From a checkpoint of a small audio captioner: 8.7 epochs.
Rows from block 9 of the audio encoder of a small audio captioner, named by matrix and row number. Rows with one number within an expert belong to one neuron, the router's apart. Each number is 128 + 24 x the weight over its row's rms, rounded and kept within 0 to 255. All counts start at 0. Numbers have three digits each.
After each expert's rows are labels from the 100 clips, of 14976, where the router gives the expert most weight on average: "responds to" is what is common among them. Only what is clearly more common there than usual is listed. The data: struck, bounced, scraped and rolled objects made by modal synthesis.
# router: router (encoder.blocks.9.mlp.router.weight, 16x256, trained with AdamW), inputs 128-191
# up: expert up (encoder.blocks.9.mlp.up, 16x128x256), inputs 128-191
# down: expert down (encoder.blocks.9.mlp.down, 16x256x128, transposed), outputs 128-191

# expert 12
router.12:146108148135123107107096143149082096154160117131153138148127146121123175116088108146115113095106122121133157119117114172141104115147164143142128119107124164107117099113128156073127160126131167
up.0:130148136132088177136113111080089119103150133126139108100164103135112133129124146118111133126121144140133072090127110142183153137118134120156124130142142128104180170090077102145119150094133185
down.0:092140179191113143121125129121128145157105108140135115137102121159163124111121138097164132173126122096150132102122123109124116152147126126173144119125172121146137125141152116136180111153133144
up.1:124153144071149110124159130164077145151143112087161137149160152122106095092119126163095125119117118126114103127143143145132150158100096105112109092120118083120110153111088176117158138115111152
down.1:125129109118137146106122146097145116102146164132112131175150112146130141161120090119147165126133175128112132163150121166131123136135150172112139112145115157110113079079185093132136124118086147
up.2:105133110116149054092118104109161112123084142131076098105145179122158085155129129167144133127098140121100142120115106155109152115141141083136161142110126132083162157115112119146142154114076132
down.2:117107128096082186152119141124124123160160073073109091125145170122147123101125140143122122138112139172148100146115123112128104132159117115119130111129139113122104126138184151180169131146127124
up.3:107137124165138147137132113126106104134131149174138092107157131099079120115103096144119153168089107132128115113147137112148121143162131124141083105141156134153098150186155132131126096101099137
down.3:099147146143130141095167119152145128160166130120143131111137118103133120144141142107153126133160077175145127136125137138124090110115173148100167111102110100124140148133156121105107156129151118
up.4:081138145125132143123168071113159151143107112074137120162147089132120130123154142099193105180141130128156123103098057098166119162140137130100123106109134112154121103158152128151134122179160130
down.4:114142102162131107137165098160110134125137168111100145139149182112099107112129139126108145141136180145153154120135153088140115119117100169078151130136075113096140152128073145091123087129103130
responds to: round plate; mains hum

# expert 5
router.5:096150116151124110118073138169111172148160129123117141110127147108121089122126116133146121114167145129098155120127178130104154176131149125114142097104135084132157134150105140078144114080141161
up.0:177133137134135174123140077134151146126135133133135128115171115131134128157127097141129154141151087113114148145150122095111135159132139077115092178135128122129104109141109133127126125103116153
down.0:108126136144142118203110099157112093135116102144156119124166106106133144128158154104117133100128152165130109124128156148139105150147140153099142098101124149151162097149138142129122114141163137
up.1:127106120124113103151124119130102118160125131123192129129164116138088128089160112090093122105109153127105143123132126129129141191106099112101149153138158115153115147092132120123133119121121197
down.1:188131147148181155142101142131108094125105144119138170124146126109108120120148112121126180092120092166134119148164112110127100150096131127109095079111105155127129139145148160135165138132099079
up.2:128160141150086113157126165107096118147142149099082129123117124104097160132131143119164138163140105084122110128150149135107124103108133150154109151092150148114052139125162132123112116161098117
down.2:145110145080123119147094144107136119139123124180170140099101126118136119125153101100144115124154135105080131121083149140146137115120105079131137109103145082141123103117116069152125172150137100
up.3:101134162116129133120120115118085148121149126146142149154177161151106140149144073152160126117116111123129132130128164120117135146097128119106176096173176122096155120099111118127112119091132102
down.3:140152125134129126111117155120147121127139133129126135104121126086139142114155116097124138127115114140120095118149088107119135169119160143124156182141092112129099100154123125138101158135102110
up.4:157109108088164116128071141121147144146167145053125134104117134111135134145096160173113118144119139156124149133128143149098151140177128118193092147158143168121136164150138134132145145129158118
down.4:150117113100077129122151114126150145087099154163144131109148096128154111123089075154200148155159163152139128131073144128121111137099149170162099125133169170110115143111111088148129111150142108
responds to: small; string; repeated hits

# expert 3
router.3:147169171099133104113156089134125160121139128153147086159100114133100134126157151156156129105155128110112122116119131109121131112084130118148129142144152119125149132084143108111127107119151119
up.0:115132164150136144133108102116117179131113115153114096105164154162119132124100130122119162165140152146092088062111136146140109125166130125181135157154137108119117114145119121158128148155122147
down.0:109114114125122117096128128122096120110071135135123154111075147145125135134092119120128146129134128130087144088134110129135126130113099181112151110118082129104141125123095175125130140140092119
up.1:155127121116113122125133131134108110160178101115134086129105103131159136196120154153125139143144133172120114137107116125122110130156099122158111122146148139155088135157140118106143122133131137
down.1:141099096108139096109143161096126137146137152135172079181169159128130120118122127086158122113151117143097137112166149123091099130146143122138102120163125110068098114110140099131106099146143123
up.2:103133160131159110135136144117149132133162095122126156123146132114147132116172110157175191095150128140107130133129091082142112150152147119137109093135107130195138115143129130132135114137112152
down.2:123122100117150123118143109119107187116123117133141103098112141139129101136092136145171132155136113155143147129159151114103096153116093118112162147121115091110119139135195114104145142109183116
up.3:115145122117149102100139120084143161097124093136127105147118109149144123076150122130149112091161135097072119094110168118113123095089098145107126145117149108118109164090128143121162188158132110
down.3:136106108151107093139089154105080137121141141136113108158112168134111130112164144132124107158147144116102077122154111111121132097148194139149139151153124102057171103145119105094140106110134121
up.4:120118125126120129182159129161128132147154126140161116114154141113122137133113142144145149115125179170146135140093115141160101100114144096130171088140102134073110077110102126147173105098153094
down.4:143138129134119144102122105145136158124134124079162100094109128121152109128169147156094167095142150139075107154135110122128105118166083072098145109132123122130099094110131153139137094095113190
responds to: one hit; rubber-like damping

# expert 4
router.4:142136074132120158103158115108114156097126134129123091091102142200159083127117133114136138104146159125133128148113144130137096141129127123158105120142097153090137129150174078162154112149119095
up.0:130126096117104139111127113084106150100077127157131135150158155137114084095125148131144134098089089123108169154154158134110118104158083133138148159150108135125103107068104120153157092119095133
down.0:121123163114122107115160125157098163140154155162126106166175067165130117111136140118121080120088122168155119118159120149118155158121042106165147123127114106150154157191161148117163149088109123
up.1:125102110112131165127084158115146113152138141165083105125143163169117111156143146108103159111121118154111125126099178115111186124104110117111140122133184118104134121133124162095147130123099089
down.1:085167150106115175107087152094126138133106110140067088113146141146131042156146153123104126113140163144112138108110137107098166169126110147131074107132133150131120148111115101126146101116152142
up.2:107138182117128113112119135067132148124139082100108166130138110162138117135162146104123145146171170148109147105129134175160101162096153110143119101158156149132130137113121135153139134118132153
down.2:139132125134126125122114115111145155097091086127134139095144094125122095136109094163178122181110118129112099174148108138091176155134161127076150125159103132158144183160154108163139148179159107
up.3:142105122133156111102079155157123129144076141133165136106114147147134099128060142128090111172133117120122113142124139123138150107148094125137111156134122095137140141084111090179093118132130164
down.3:152138138122083132126122145137135107157103159136117094102137125080136125111140133126148151136153145165073140099159119124114132155099119160178155170091133183130119143134073114139116118139123139
up.4:152149072111116117117090108104118094118114151201131149117131137097120149142155085116114154161155141131082095132121173115130159186149138121166154145140085133095152114136112093131173116127089137
down.4:114118090116117138164157115156132125134121141140110104108132143149119118092141134085132129090091134093145173106150123113148133155129179138123165160128147102100098128149116114138152156143109129
responds to: medium; material: steel; square plate

# expert 11
router.11:149148110096108096177110129125113154122103137110176128159119140118176136151122119150085133126096107097136177150153151171144143119165093086133126159114132138152097156122103138136166158153133076
up.0:151115137131153098112098148104110176153091153121159166089120105132172120104065138113114109120091112124122147150112123144127115116112142116123128131170147130089136151136138102159128166128107141
down.0:155110148107127165151161149146081094168180121127117171113144159143101102165166107131169151095096121127106149090127140148123161150153157125109094153144120091129116112128109107106153102136151105
up.1:144111078107139087148113140157157133132169114136138145106156104131113119152123142143120132126115137102168129089171168089117152091155129125178097078107139102118151114128091112136116133151133144
down.1:131088141161154120129135057136141138115113098109090155099119147144110115119086115110123104170121129156125116079133089115173115164131144108115176130140143134126188111117160112154109095142133115
up.2:125118134098114169147121158116150131118134135121094187140112152105078143139153133086135145099148153129102111095163094120139170094108134165126149110125177109122158116138109130109147114152138115
down.2:104127124152116132136117152088167122166117152120127114121163149133084119110100127161167134087099134127114141118119164133113141145147096127120131154158120086091137124109098110156104144126104138
up.3:133129151105131168145082128141145149125090128072168130134105125112160137108149130136109109145142147129125080113143072112058127122104142159164142100139072133167099131135079129106101182151125131
down.3:151097126132130119092097150166125095082121118108107138097155109136152143146130108115074094120120183117124104142111139141095073156150111110095139131147133179099159137141145135157138141124124149
up.4:166103105147142145111125190154136107104144129115101137165145093134135109119116177092099084119095092125115123084112123134084097163111140163134145130133096118124112123116154110106169116146098123
down.4:162083151153105107159117120108117145136121095132129089150146124113129139173126098120120166142116100111073126118115184100119139127112151116115106120128180089161130107101134133136086102158153097
responds to: muffled (low-pass); text has "noise"; rubber-like damping

# expert 14
router.14:099123129096152124150153149132145084113123123099120128185132126104148131118135149161122141136098088142131207145121108106159129116130119157103112151099135120116121106137131099130089134174157102
up.0:138127160119140122134124155080104129170118115145198120116138151146160163163131086121116129094148155128092071084153135136154164111151142171138106152121141123091107134139081135145119197153114126
down.0:105110123130080138130176106116144203126091092147090147131129142115117129112126100157104094163133150108084127177105120197107110103132101154140161109157129104140136081127128136113176147137134135
up.1:182103142130116098116153135133122094085093159073094131146142142131131125079144116160113125083163128108113118070122174134159178134108113109169127158099094150154140123099134140128176148104121131
down.1:105112107130123116110159121152122128133125144141156188126120072113143114110143170101150138145090134132089114132149091092150160145086129133110128110096169148165084172159132127155135082100078140
up.2:131118133100144120114104166148124115115111125113131124081141115108139131115137159135134140156097152163112113146149134111123147117138157185116135103117136123166122177149109100138162113086086128
down.2:125081122143143141115095177114124128113154151117132138130136108150144180101102127146141123117133135189139140095126120099090135141124119165156119163092135112135106153144137144125137125125127126
up.3:150149156110143095164130091088103133117108154113190139122130108106128140139141102137122101139128118094141177137106149101116121117138120129162167138177106157136157111101126116163105129127159123
down.3:104126099160162142118108115127131169142107106099138136134173130121159114189111115154150142099115147113097140107129100094073129153051115180140127090109088139070114134091117119122126114123132137
up.4:135140123170157105118116138126117135145121103134197110126137161136101154121171119156100150116140133143112079156115158140174137138132140145131121120203106154122125105123096139161104118138140134
down.4:164139145087140151072099112100150137129148095121121111115132130133134128116147129118118144108153095127141142123136146158149133135128132136133127136152156098141109134123111107103159146123123069
responds to: medium; membrane; steel-like damping

# expert 8
router.8:111078130088169076114175138165150135144108140140127114133144174083103128154115141141126164130117097197095083136142108112128146103141128115131133165161126091128111132150108147125137140125114106
up.0:184109131080153183140152190091134149104130125134113093133105150113100149170099162062099125144154155107145154133168108098140093144139133132113133160140136148181155134088141110167146065114105097
down.0:142115113138175084120076149108116126140134142163200101158156141119117106135148099153096132160160106151139096171095129105110142165115144141099153131136134129141123138111141182134099089087099141
up.1:162169134133147122157115140120180108160143101176120138145098134130163151095137110164116147123143120150096153088133103103144114137139141128096121104109130125144109120111136086155129107117133122
down.1:154156127139131160132133137146089134153126079122120102091113101147130143141113161155141093144108171082145151119118135122128113110151108179101160112124098116114095131126152114133126109100115158
up.2:151127164109107159124155142111111158169086153137124125194130123105135137159118105131123162102126109103126165103139126107165113091099182148149164107197181124141140153145111111110146125128125183
down.2:139126128142122140149085106129157145113100126125139129114150116119170139148084078123108107087160117134142153130180135142145103135124150103132092127145123122142079151073170145134132103110153139
up.3:106136143157142149118166135081125079143155119132147145144136105091100157155156092131127173123156169089138129147127092068195083143140136153131101118140111127089099147142153106102136130113137154
down.3:095150137153138162147137145095111106143143182120091120129152127130117145110119138116123158132122139127115150127090175149108112156163149140141081136133072124063159079118134103142113129121071130
up.4:134154108086157116118128136117099134130126063062129097167155127108104102121167096166125158149109154131129148116190111140139150151133110080096086114127147138156139139144117129160125101126103161
down.4:119107168148134138081133150095132170105122122131103179146103104101120106140124154123117164133114182107130176154144126098126109134133115129117145153144151137157163108122170152147150104134148161
responds to: large; string; steel-like damping

# expert 7
router.7:143127111123162100130114089135157101118123106128157118158134094146114141165138160110131107177126133151154150103129122098109180175124110141112145124127123128122166142144138120127110091139144137
up.0:114150108128162114158111118129124115106130100120158120138093135111117124131153179143136128122102154115114129095122119118114161136107173151091116140106119143184064126107145115104135083108099133
down.0:175136100098133149153160158132134165081117124142142093173106115142137142136102141137100160150157153127154125124156096132123138104091104088118134146115131142109123147104117097168127112175122092
up.1:120138111124139128163090136115130113166121116088105165107152140142155122166152084113115106104098122110118140146138073131111143169150113150079097126131091142112144130088118156164093139134121153
down.1:123138078080111103106157131122105136085116140149065126149144093118137125142114135139103153137099116137123151147147118087147159109104087133099135127125135108119136166143110093152146144152122144
up.2:124118138091143090116117137127112154139108171136141160077134140134114121151132106128109082106124142097122125116122141171143122124118100117117158132139126101133105159141123129133113130121110139
down.2:107127157167146130146120133150153106128119074101097065118142123106141147152084148147134126113102124123120119116137095142117124113125143108088165044099144145119137135126119151104118131120104172
up.3:114140147100150101146134121126130098128132107147174169132123139137135099175142114147139193132124157129133122091133114094146132098079127119112119162096158129122112101117147132158150112131134103
down.3:111106126135147144132125104078120133136081098144096089145131118148141141075117107116146081145154143173167125134152125150099117102139210157124145132140105136118178136090161117131099160123111115
up.4:105150106123134170126085144143140116106096153111136112115129100158110159141140138116095112122150158123132131113175159105118116160177129151105152084143124131092108122132125105142091133140098136
down.4:128128129156088119154122109136103107126154108139123098124152143145114143138186121165117143084087138109088091154121123097125117157111124071099119096120098187129105125152130135125148103141140147
responds to: clipping; text has "clipped"; hard striker; scraping

# expert 9
router.9:127142185135139138152136113099163116158119108121115131100113104136139131136168118135129110144125112138122043093122133094092116104121167100168123121109128128110149135152161140177110124115106114
up.0:152126132184111124172139121170144126127107119143128110131144067120123137140100134083089112080131115127138136169151136089136106111146136123124108097091118126126123128113132134120123106121128119
down.0:094108121144110124150112128111132099091137121149132133113090133133064146125138148133188139144107137169121122085182123116152113083116139099084148125161148123111163152092120138130115160137086121
up.1:109161122121136113099128120124097166141138118139080127160122119109118114075114139094066123157129153113160147155117121112132116115124094146112133134114116132123134110100165115099127095170139077
down.1:125164150151099127052125137135154111119206150132085153113138134165118142126087111149079146087104140119166098121170145136112122101150116102090151161168112132158107113145135118129151102130144125
up.2:129130130102153136079114100071107098133153162104144150171127130120124128132116134136133146108143154117137105083130093138135158116134107139129129154123115171088089132145093122087110176091149106
down.2:174142128096127133091130104138171155138135099130148149174172187145152152111134132124137132141135132107156123098115168102162115130144118155149152097092114121160137135083110146132144163112118098
up.3:163174120083118144096172117115150171123159153138099117151155099130079117135110096120161089107118109139110132121152149113150169145198154099148138103143123104127090128109102127143121087101085152
down.3:126119113107120149101172152147148097130109150161143140129145111169152120142125153116165119071103099130145113122136112089163124133085179109114129191141151137147122131102117104098104115196121108
up.4:156157102115091159131100112122127113101117109101130125121111131142130138108132154144141131136111177099137112083091089100098143149184135146113103138172132140144111102133137122126116132131146133
down.4:135097112137132103169096159175084154135134112143071159133117129110110146125122108170106150128132079149156126103121135095108128139081118125122140102129177096150133135126112131148169101114130130
responds to: small; clamped rod

# expert 1
router.1:129165175129160172169126095180122116124121098105144136138125139107105111161114132085147125181129134172159130143123101100161134138108137150132149128106109109150128128099106129145149100155108125
up.0:139151172138114116144173122079171103151127131091147119120128133143122150139149159116126150109098120165110137156130094163137119122104137118142104153098133148102117131065096092108114135112075124
down.0:142117093106135095176115154122133134093116139175123154102137094108099133156087083123124182109111151123117147175085124081118149097127139085152108123172132132131124120129134108146121123146098118
up.1:148135131113089137112134146187114122127124141167140086098145148109138095126144164187163103096107078118104111156141142169081128125108139128097131099145156115116128153108156073136094126156147113
down.1:103138124152132140136143117100126173157187152111128158139136120147135157105098141165140118142112122165124158113121101111141111143134103156106109104169112120122131096167131109145135150154086103
up.2:110153144136148130122126091133122132154120160187115120106066130118162119152138094104130128148110135119144143103128155162095088168167097132120109136135125159097155088124131129121118138126144127
down.2:111133110148140107150134147139114110125160147083102110149149114099162117144103188143091096086149151092102133066141103158135157131141153162158061118120123134093144143113127088153132131123119152
up.3:151155143155125160128119110094102160125122143155103138184130104137125135089081096109104134164149136106091127134141136162123128099105138133089163120149151121109093129141092153082179143123165119
down.3:135134095136102159137141112123151156140143130149177139110133177097129112109147128168116069125134137128131132168111120106160148139092108131116070156118158102149090119141125122143111123163137110
up.4:100129127130152146126109122152139132136153121153150114144125143081136170107133098111149151151120130135159103165147134131117123139166145150108099144138125125144109159139112135154140160108104144
down.4:129144136117177161108126101154129156127104091155151136121177160093087153137165140129106107142135133115107089133129077128171092117148106173142152102094123130097133117125102141105124120127142102
responds to: reverberation; text has "room"; text has "reverberant"; bouncing

# expert 0
router.0:182102149162097161148112108148122143150117135119142193125160130139109148125115093079150125125097149079086110067167123114118171118108099144091159149093135143121131137109091095115130145134112124
up.0:118130138157127153109138131116126139147191128112137121146094087127176178151110136153196151156154120130090124168167144129162104120167113103098108116162098129132081108124145147127107141102164129
down.0:114141093098110149065142165112138104150109136141139106090128104124111129104177129115132132124085131086157102148153154119126126133109129105143097134136142126114142133164120106164110100117122093
up.1:061144139134137158090152116139125157146118133094143160134145141145133146112151098153088160110105103138125112120126132108132131139125107147068112084139107155111162126100140136126151126122118081
down.1:116131129134140149140147165155150100154186095143136132105107103149136119127103096123108085125132168197149089086117118145127123093139106138147128134122142087141115080120145114112153132125131170
up.2:088121105138134119124187129133110146116113157116137155141124161116156117144096128130082157136113143086133155137120160111174190126118130130107127131099105101110118139111158162137116117132098113
down.2:141081104131185140117123096115142100149175137130119125109115111132107138170148156095169119143131104109098146127158149116157147120148103131111134103133102096121120141124119157139102166155116101
up.3:132131184123099120129123144180105122174119138166115174134110100154084144133128154171139152129139120136168128128125109094130154144156116154174109109130126116119141098078165158113112101165136151
down.3:170123128149127102167138116122127139139165191142126134138112147166132128144112095100137098171074120110131175150131124132135101133153157108171118142141092134135114144113118140145119155099091139
up.4:103153158124121120137092139129147134128116121112125116122100156127161139114109137091144141142152100113133168097164108146138152126129134125138117156106084168146142094151161144137107135118118099
down.4:118121143099079139157104124107136137162140124086120101164088139154156160131121141131167148087091134119128142165158083145118143138140105108106106149105099143102100143156145130158104132087135103
responds to: white noise; plastic-like damping

# expert 10
router.10:118134139162089139128118134090111149121120109155100109141122127098131143092154137143124123090133123123090161140144147137142105106128089142152134128132142131129089112123156135093066115143128143
up.0:159113134099148155132122092132159144156128116063118178131173125133076168107146114149125143108090114133152088092113152120088151118125094110099114133120092138113139155151157117115147149113155138
down.0:142123130112180161105142128092118148143111079187113103147118100137152117153164127126100145131144142116121106113104121132102133134129075120146133149094130148099157148099118100116117120147145186
up.1:128100137103133091130078135178115106141139132159150147114143146133115171116163146131146141138086124101110181132161143128112117142150142140149174140144118153112119158138118165139103143149168084
down.1:099144129123125134130134151112112133139128156104106122117185106172118144084113125118147129152136162104139081137097093106126161091121140152129101125094109149145115109146091117131114106105127163
up.2:109120146134146129133109126106152167157102105071116123147148127108081149130123106143113168147159107142136155134161127110162113169108151153125111118130138102161147117089115151132142135111111130
down.2:138083154154107133066170110111136142147120119141150106087157151095095106081154111143125139089114131126142109138118127115082128131139154137103152163111145126165131120119113105148121145156129140
up.3:176149094143133125106152090093162132119119141160139132160119111124126104153124071109095163128107124153104117135122134099160113158134121138082114151092145107129132125140140120150136074119157124
down.3:153140187120099144110123110169139100085104118160138116132134116135154148135143124139130116146100110112132120132153147116109101091100116133129120153139080128108130176105146122095103071142132126
up.4:081128096118134153146150086131126104152160137111129133088126136125145090092113107133141161117135126145075073121096086176110181078159165137171161112165102151095127130165179088126136140111133118
down.4:131127141127148147136142125166117109127127120130121143137114138104162114132181142156114169152092125131125149164139110138142142159170198133133125153122120168145134120094137126121111144144134115
responds to: membrane; large

# expert 2
router.2:139161129137117112102145129134167132116123159108145094139127104076124141125118174106129114155122082116159128140125116150120151098161141103094099139127120123129114120134124153213115111099147115
up.0:144152078154163118106138088067161157143144174128158094175156125133131114130089171103095069143158154086148112136132136125138140131148095165123089139129103126150122166137094122153123122097133139
down.0:129125158144122129151114151136123118125123116163137117088124113141077126152138119141162111151120134099168148141143139181147124126134111156104089128171139161080107119115107134143124140149156137
up.1:116129131143137098170114111114151110144123120134117117128097152130114097105095103142133147051099154117138115092115145095102101124139144124130086155114071149160133106164129155126110132114088163
down.1:098140087090106129131143136136185162121129129118119165100126134137134139098108162144121116124142121148113172129148141120129101121129091159115088108145132135126119133080120085127145141151121086
up.2:127076106084144141131123097138110127125120108155101120152141128097118122124148096099142134108129145121129175097144119182152136077122122120137122113158114131131127107149121098127114123080135109
down.2:148100141134118129085152114132119112093120128121138146076096127119173130127142156142102149094094178127135145138099116120112114120141101147124101138151117107175088129114078139145168168124113175
up.3:155097162111121170132093115097125132135132165098107132126123124121155161131102147126100125100157119105096104093118135089132120122166171111142124126163098109125114171153105083116163190154118058
down.3:110158125180065140130164155148110158124169159125141104153140111159113150164165135094112143151124150129134158126135121159134123155124182141109143134140178100133145100122104132152123108133121143
up.4:120118167142138138162089185084118159187156107139118129128151120120090184105074166134145100155146110112170110071127120112108126132121113138115124146142140121127180121171115147144148104118125161
down.4:150133094126100142166153144161145130109129087139148125146110102135127143118111106155134135099185118113153111152120124121093140150127168112106082167122087157104118143152130124091113159123146089
responds to: large; bar

# expert 15
router.15:141122154103145141142151098118159102157140110149104129137119097132124145141125146113106133155094109150165137121136128115122135154119159146115158107152116124135156145142088124125116074150167093
up.0:090108123157113068129086092140150147110115124194110116092142126083125126178081097155137112098114168140127152108127106154145140144136114133117122105102131126131138118110132130104141120132121141
down.0:109096126156126106160118163109138142152134163132132161146122140119130135146150118105122129119145084095090142149115115127119132136161124160139088162163101111117150108131118139078142121112105149
up.1:096120148098144139149107149089111192150117162133115140073111099111155151135132127150095132158166142119135121114130140095103097141188108161113161135122150127107146138181171142126128134130150147
down.1:138129157150151089119150181097174104120113134148131127099139111123134119128101150144123131150144107125101126130108100114165139167101100141116169174119125127115154149149095091118144100134157153
up.2:146101126099151158122111124143118134095098085126100166109164151181131106125133116081131155149080176113114125128135134096132139124124154148117112129125173112163106128120160165134135120121146085
down.2:117106136156121178122142140122124121107098151103077099154150154066111153123150097139123138091141129131126137142111097118120162096119165164098113144149102079130136156109131141134135150145136153
up.3:089116153121138172135137124113101131104095104108100081122159148145110118126118108103140111139121141097133094163139132130104133144143087122138141125123169136071151180133129139170129049086181067
down.3:166127081144096132129069095128171112142092156115126128154138146162112095127118162160136100109160146128054177088095146155102120143100139115150115132137163118156125149150137113134111110130084115
up.4:142115103091125154181139126184141133121119103092051102123168140138152165117119141124159148112045143143090144145134183090131130121133145140157132136089141112160109138126108161125111087132142125
down.4:098126130111121168076112116121144125139131150099120136140164090117147115111170146102118080109162112115108123097114109118133133113095098175119112161127116142160135130127113088094111088134127134
responds to: hard striker; steel-like damping

# expert 13
router.13:097101114135144153122109128097157103115106146154120142116139088170111111125149091141106099129147140133156110182112084139167092159114131155138147099147136132158087130100157111130124155125124167
up.0:146154120100118146133081121128106118144121162152144187148112133129087117130158096089104150107123130166119143121111135118147122159161156151120145139147144105106086100141132131174092118098115150
down.0:137107118137124133145149177112068136084124099109138081151135117115114099154118109167122126147113167114100109131109144102121090162123107114133154136127118082107182133117125123103114149136132141
up.1:131097124155125124119095114096119105082123134119112084153128105145142152144093103129124163111110139134136117099113173145125121127134118096127117129135143152152108154084126144116124142115097129
down.1:115107123107136129105123134071084144118088100144116140091143161135128168108176157095125109151121076151127138087105152134097142111152100130110152131126130106102079097147166110184101085105172163
up.2:147125145082130127047072124126130091108137127126183137173095127102118155145116138117137120095160073104122073144153144137123124123110088103151127170116111159196146141144116145143155135113085168
down.2:112176147156116118152181132112127113136109061166121111164151098111104160089155153161171114123123130120124127145172129106149122105106160114110098102124119065167134172161132103106127102145089116
up.3:136107110073132118142158107152106124141136115093097106101138101125123107129153137095080162144143122139108169130111159127140084145124121139110144131139146147115085173145114103153164172105167164
down.3:118094142085109125136127142129129120130131102124187139099112117149125115137147103079148092102141110158133169084118139123110157148093133167142136120130076140139095145143161127078111120140133153
up.4:113119109070139167151144133109107131160105114148079111126159142124158112119111075123133132142099126108156147139115124138153145070138114169138152104142084149106144132154129139153144113110160126
down.4:149122119133153097137124134129138159131155146100138058091116128128144134131114152116090167141165124148114116105136145104145144081113111117150153139147093141151140131109130134126104124148112141
responds to: medium; round plate

# expert 6
router.6:123125093101115110161141129149157087135125129129129119124116140121096114149161137109144122140174164165158120159119114117110133153083152173102143096108111081118180137100113158112136121164130152
up.0:090127130095111122110080082127162092181126112107100150136144166124147167171125147103128123103125114131112128093120124143100135106125064112104138113153124086149156157092134155169125097134107154
down.0:095153128117113110148121154126115112147139075100129128121134162131127119094154125123130159140098122137126147175117091122107096168131114116181156108150139127124122146109153130120106150132098073
up.1:117109123086140128140082121108112098124133172141168146140146092118155115109098162145120107115152133149156161149148131137153096108126142119112099170157160145113119129205135129096133092159166175
down.1:187144101151125091127106119143084156140093095112136106097144140142129098120102133088144123117131147107123104105166125167086111172155110147115152128117142133118126114106151151143121144101147115
up.2:096092106174101116156095116172170105135114146053106140112112142115153127126149116149156091104143122144127119092165190167161068152144138120094120133131160129121121128105120132108161079143145155
down.2:089139124152119166147116127113126089164128110102086135174166124148084153144103151113078139169120162138163085109147133124116097129134118135144094106104126078118122113145121109132091132101146150
up.3:173128149160173113129130104113137126127159132105093116102066159104078140150089114119126078180169103101162149133159124133121150136094119132099110120107157108108145153095135120130107172150116115
down.3:121124140093118131157104123118149121106122063152098109132139141128149099129158141152090117123117137127138100175146143126132111147183123107141140121167138137106139090117156142114170116104152128
up.4:140138152165129141098141186086114153166132096140093111123165127069161154138115137091114132109097111115094095141116136111089114090128137117158121146116159115133085123112127143137102146165143124
down.4:117131116115116107111090097140102121149133146155151105085143106127113122117156115166154134131169115169122119111124113196121117105121098166112163108115166098128121130163135134137125133118142141
responds to: small; steel-like damping; shape: bar